From a checkpoint of a small contrastive audio-text model.
Model: 7.09M parameters, log mel input, encoder arch resmlp, encoder norm layernorm, encoder activation star_relu, encoder patch size [64, 2], encoder width 192, text encoder width 256, text encoder layers 8, text encoder norm rmsnorm, text encoder activation gelu.
Training: soap at rate 0.0013, 10000 steps, batches of 128.
Data: trained on drum patterns on synthesised drum kits, 49.2 epochs.
Rows from block 7 of the audio encoder of a small contrastive audio-text model, named by matrix and row number. Rows with one number belong to one neuron. Each number is 128 + 32 x the weight over its row's rms, rounded and kept within 0 to 255. All counts start at 0.
After each neuron's rows are labels from the 100 clips, of 14976, where the neuron reaches its highest value: "top examples" is what is common among them; "loudest band" is the band of the loudest frequency at the time of the peak. Only what is clearly more common there than usual is listed. The data: drum patterns on synthesised drum kits. In brackets: how many of the 100.
# fc1: MLP up (encoder.blocks.7.mlp.fc1.weight, 576x192), inputs 0-47
# fc2: MLP down (encoder.blocks.7.mlp.fc2.weight, 192x576, transposed), outputs 0-47

fc1.187 [102 145 114 165  84 110 112 123 124 152 129 139 153  70 147 135 117 147 151 129 133 147 113 187 127 138 159 154 127 115 120 131  90 123 161 114 153 127 121 132 108 154 153 124 150 119 170 113]
fc2.187 [216  86 126 104 170 137 108 140 144 168 108 173  87 107 175 154 157 127 158  81 162 127 111 114 124 161  93 121 188 106  80 174 123 118 111 103  73 121  88  75  76  85 144 131 169 116 112 133]
top examples: open hi-hat (78); one drop (30)
loudest band: 4000 to 8000 Hz (65)

fc1.130 [116 109 138 140 107 174 127 150 115 146  74 152  96 161 181 172  89 161 142 103 112 157  77 105 132 172 146 134 167 175 153 110 134 174 136 152 147 130 158 108 136 106 117  74 162 149 188 136]
fc2.130 [187 133 109 128 162  93 102 151 127 126 172 200 123 130 116  74 157 101 132  99 118 118 103  76 164 147 137 114 110 116 168 131 160 169 113  94 161 132 173  88 149 149 133 113 164 135 182 112]
top examples: thin (high-pass) (67); rumble (34); pink noise (31)
loudest band: 4000 to 8000 Hz (51)

fc1.456 [108 157 170 164 167  44 156 155 131 218 111 146 144 139 121 138 124 179 119  98  83 165 159 145 125 131 227 136  56 116 142 110 144 159 192  92 152 155 150 120 160 115  99 106 102 143 136 106]
fc2.456 [ 70 159 130 147 138 149 121 108 134 136 110  81 162 164 118 104 151 132 153 148 173 111 116  60 151 149 143  65 149 102 121 113 137 125  88 169 182 120 128  93 120 112 167 134 113  91 133 197]
top examples: ride cymbal (97); rimshot (58)
loudest band: 2000 to 4000 Hz (26)

fc1.334 [ 62 144 141 147 159 140 143 126 125 117 127  95 127 144  88  94 140 145 156 132 125 133 143 153 109 142 142 117 141 161 147 125 179  98 194 159 124  98 112  63 164  81 150 162 172  92 136  86]
fc2.334 [143 144 123 122 140 148 165 131 158 122 127 119 120  97  92  99 132  90 123 177 164 112 151 138 146 140 103 145 116 127 173  89 111 121  88  89 159 190 119 184 128 154  76 111 123 136  92 109]
top examples: rimshot (71); waltz (25)
loudest band: 4000 to 8000 Hz (51)

fc1.32 [136 140 124 118 121 104 144 162  42 161 118 164 111 125 145 115 133  86 167  94 109 126 123 156  97 158 136 136 114 162 138 113  98 159  91 117 147 114 124 195 173  78 140 157 142 115 171  66]
fc2.32 [137 131 121 196 185 116 177 112 156  92 101  96 103 123 176 119 135  80  90 150 130 100 231 174  93  87  62 131 172 112 129 158 161 114 158 127 149 107 161  71  97 116  97 200 171  88 127 113]
top examples: half-time (40); one drop (27)
loudest band: 4000 to 8000 Hz (55)

fc1.476 [ 86 119 117 139 101 132 147  47  99 180 188 104 158 107 164 127 112 152 118  67 116 146 148 133 127 164 152 132 156 148 172 108 159 124 158 133 116 124 129 137 136  74 100 126 120 115 121 131]
fc2.476 [243  88 166 157 126 107 148 133 161 112  97 135  64 123 146 164 196 133 171 126 112 204 103 127 153 104 110 117 106 113 127 154 133 106 144 125 109 107 155 125 146 124 119 119 115  71  80 101]
top examples: ride cymbal (100); muffled (low-pass) (82)
loudest band: 2000 to 4000 Hz (25)

fc1.109 [136  84 120 134 131 126  93 211 159 163 100 120 109 109 145 104 147 183 125  93 117 109 115 129 112 169 118 138 144 122 115 102  97 179 101 145  71 145 152  98  92 157 130  99 166 114 110 102]
fc2.109 [147 106 148 175 182 146 138 132  62 112 172 122  85  75 150 151 147 131 204 127  93 105  95 143 159 138 105 178 142  91 149  97  60  99 130 114 193 145 110 133 164  73 146 171 170 115 200 107]
top examples: thin (high-pass) (76); clap (58)
loudest band: 4000 to 8000 Hz (55)

fc1.104 [115 191  71 101 105 156 117 134 110 155 147 127 141 116  89 106 126 134 159  87 167  97 130 163 141 166 159 161 132 132 129 119  42 150 177 177 108 163 133 201 145 123 149 165 202  65 108 153]
fc2.104 [ 67 132 126 108 121  92 118 100 244 156 118 148 142 149 115 153 183  78 101 152 126  86  72 106 166 132 132 136 155 124 150 140 130  82 103 147 161 187 227  99 118 125 126 128  97 150 142  69]
top examples: thin (high-pass) (67); one drop (25)
loudest band: 4000 to 8000 Hz (59)

fc1.559 [130 125 124 109  97  68 170 151 104  96 158 111 111  99 135 112  74 110 119  98 113 147 143 130 101 136 175 148 136  97 162 156 143 195 150 129 175 119 123 123 138 114 186 127 182 148 159 151]
fc2.559 [128 148 131 110 132 198 106 121  86 121 161 143 124 132 118 120 119 159 105  83  77 155  87 165 139 117  82 148 204 101 208 164 100 148  93 125 111 148 119 170  30 133 125 133 147 133  85  77]
top examples: open hi-hat (87); half-time (30)
loudest band: 4000 to 8000 Hz (55)

fc1.16 [ 54  73 121 144 102 146 149 148 132  96 112  74 159 128 124 118 170  87 125 108  72 102 166  91 180  89 128 115 134 107 105  78 173 119  88 135 111 140  96  96 126 139 128  93 116 193 130 217]
fc2.16 [ 93 163 126 112 103 117 102 117 162 102 113 147 107 148 132 155 117 119 175 161 122  80  99 159 165 178  94 135 149 101 157 167 151 184 101 138  83 175  69 114 132 138 155 113 115 116  88  73]
top examples: rimshot (64); one drop (48); pattern: half-time (37)
loudest band: 4000 to 8000 Hz (54)

fc1.518 [146 158 170 179  97  65 172 134 136 165 126 120 106  92 129 198 100  77 122 136 129 118 131 141  94 135 138  89 124 126 147 100 108 150  78 170 153 120 152 146 125 122 156 181  92 174 181 146]
fc2.518 [113  88  65 138 146 131 130  29 111 130 168 119  75 174 136 107  69 149 184 123 154  97 179 124  99  66 105 159 142 139  89 150 156 142 109  92 149 110 165  87  64 143 117 128 133 136  85 137]
top examples: thin (high-pass) (32); one drop (27)
loudest band: 4000 to 8000 Hz (51)

fc1.347 [169  85 139 151 127 137 154 151 128 183 179 119 118 104 127 146 118 226  97 104 153 126 127 126 144  78 174 117 134 122 116 123 137 131 111 144  97  90 161 177 157 148 158 137 113 113 137 160]
fc2.347 [158 175 147  90 143 147  91 101 124  89 102 115 137 147 222 148 117  87  55 139  92 111 102 115 115 169  97 136  53  96 103 110 142 119 150  76 112 109 121 135  96 120 141 154 144 150  91 151]
top examples: crash cymbal (96); rimshot (61)
loudest band: 4000 to 8000 Hz (51)

fc1.172 [114 142 128 141  80 129  96 153  97 137 165 138 141 145 123 113 132 202 155 160 132 123 129 108 189  85  93 175 107 177 180  82  70 136 124 131 162 111 109 130 131  40 111 186 143 144 149 100]
fc2.172 [138 140  82 180 124 167  89 183 154  85 120 189 162 161 129 126 175 153 113 117  95 158 142 157 173  99 187 101 131 165 117 172 107 115 168 152 113 101 124  49  62 191  82 145 139 128 115 130]
top examples: closed hi-hat (71); thin (high-pass) (68); tempo: 70 to 80 bpm (32)
loudest band: 4000 to 8000 Hz (64)

fc1.306 [111  83 125  96  76  81 145 158 102 111 115 160  40 119  99 118 125  86 148 116 157  80 132 123 126 145 150 127 136 170 171 118 127 156 165  91 139 129 104 178 149 109  82 174 140 158 150 139]
fc2.306 [220 134 109 152 137 154  81 120 131 144 144 202 110 112  58 156 131 114  94 143 177  80 156 150 114  92 151 150 146  98  47 133 121 108 210 128  82 105  68  95 151 148 189 157 101 145 117 159]
top examples: rimshot (74); shaker (60); half-time (46)
loudest band: 4000 to 8000 Hz (58)

fc1.401 [ 71 103 116 158 108  77 125 121  97  88 114 169 125 135 101  49 147 156 143 149 153  96 156 155 148 142 126 125 138 127 188 134 150 135 132 136 121  91 132  60 112 127 161 170 182 167 139 148]
fc2.401 [177 121 160 123  74  78  90 167 164 107 117  62 160 129  69 106  85 162 107  34 111 125 148 122 125 121 163  85  76 160 135  85 108 137 139 182 128 123  97 166 134 182  87  40 156 129 111  96]
top examples: snare (85); one drop (49)
loudest band: 4000 to 8000 Hz (56)

fc1.509 [139 126 117 104  86 160 154 157 101 139 103 152 120 144 103 115 154 146 128 115 141  71 110 146 136 129  94 118 132 169  70  95 103 122 141  93 140 146 172 104 149 108 133 142 195 130  99  95]
fc2.509 [120 106 142 155 110 102 113  88 129 127 142  96 124 130 160 129  77 111 136 106  91 138  87  84 163 129 140 115 170 131 147 156 134  88 136 116 133 136 249  70  74 118 138 111 138 114 172  64]
top examples: thin (high-pass) (96); pink noise (30)
loudest band: 4000 to 8000 Hz (60)

fc1.487 [115 139  92 124  96 115 184 166 159 111 101 141  63 175 121 155 105 195 100  79 153 167 125  78 124 144  89 145 133  91 159 134  33 156 117 195 142 118 140 148 132 108  89 181 105 134 111  93]
fc2.487 [ 94 130  85 131 185 179  83 103 154 120 142 117 134 119 137 159 198 115 111 110 118 100 143 122 146 136 126 117 200  99  76 142 198 145  88 164 116  98  68 153 114 161 144 101 102 105 133 136]
top examples: ride cymbal (93); rumble (28)
loudest band: 2000 to 4000 Hz (28)

fc1.209 [145 125  81 105  74 143 129 129 136 107 144 119  81 147 141 168 171 144 115 108 141 118 115 156 162 102 165 145 105  85  92 166 135  72 122  69 194 137 163 110 117 126 128 104 129 147 174 156]
fc2.209 [132 125 156 157 161 106 158 100 121 110 153  76 149 166 180 129 165 143  53 140 135 157 106 108 150  59 132 137  95 153 113  86 198 139 154 165 115 131 112 137 184 158  75 140 164 129  99 106]
top examples: thin (high-pass) (55); low tom (38); text has "noise" (36)
loudest band: 4000 to 8000 Hz (56)

fc1.446 [115 147 201 159 137 120 118 122 130 119 157 161 148 136 146  85 147  98 127 156 116 134 108 163 146 101  97 148 118 114 145 102 143 163 160  82 144  99 161  37 101 131 129  93 101 162 128 109]
fc2.446 [134 162 119 102 106 142 140  98 138 162 176  92 153 158 125  71 146 137 145  67 134 190 128  37  44  83 132 188  80 117  99 117 166 143 126 111 107 158 152 173 145 139 100  64  96 133 137 112]
top examples: ride cymbal (90); thin (high-pass) (64); clap (56)
loudest band: 2000 to 4000 Hz (25)

fc1.351 [120 118 155 101 100 129  88 157 112 154 124 154 102  92 180 111 114 117 122 160 142 110 129 155 128 131 114 143 147 109 157  81 133 138 113 123 125 153  93 135 117 135 164 172 110 159  69 119]
fc2.351 [134 153 132  74 108 118 111 104 121  86 169 132 130 130 145 134 147 139 100 107 111 110 116 101 105  60 155  98  98 154 138 174  91 125 199 124  51  94 108 136 151 184 117 111 152 121 138 126]
top examples: ride cymbal (95); crash cymbal (43)
loudest band: 2000 to 4000 Hz (29)

fc1.296 [101 108  67 185 115 134 120 129 110 137 154 161 166 160  95 125  94  83 104 149 177 148 150 115 185 118 163 113  97 145 152 136 128 150 117 106 124  74 160 134 115 163 185 178 135  92  88  63]
fc2.296 [111  71  90 102 159  85 108 143 112 172 108 134  65 181 124 125 118 177 150 101 127 126 107  96 165 133 133 184 140 153 155 144 145 141 124 135 171 130 149 116 130  76  72  88 115 121 149 136]
top examples: reverberation (70); text has "reverberant" (70); text has "room" (70); thin (high-pass) (65)
loudest band: 4000 to 8000 Hz (62)

fc1.99 [118 161 131 123  91 145 141 172 152  97 142 131 156 204  97 187 156 153 138 106 143 152 104 107 144 186 149 141 102 185  83 147 135 194 121 175 112 166  79 139  63  90 170 139  95 102 114 168]
fc2.99 [170 139 118 135 159 109 121 109  99 164  81  93 113  84 106 148 116 108 162 193  87 160 130 103 137 115 120 153 117 148 127 143 127 150  97 190 158 176 173 102 134 167 165  54 171 213 158 123]
top examples: snare (92); thin (high-pass) (45)
loudest band: 4000 to 8000 Hz (60)

fc1.129 [ 68 126 139 180 173 144 151 117  79 118 205 134 146 107 145 141 133 180 110 131 126 100  97  70 180 118 136 131 100  90 136 160 160 107  95 127  72 144 186 124 115 126 108 133  87 113  99 135]
fc2.129 [ 59 153 125 166 101  83 158 123 104 113 175 162 121 115 148 113 142  64 104 102 168 123  76 176 101 100 157 198 187 116 182 163  96  94  82 116 149 113 112 173 127 100 123 101 148 124  84  83]
top examples: muffled (low-pass) (97); open hi-hat (61)
loudest band: 2000 to 4000 Hz (27)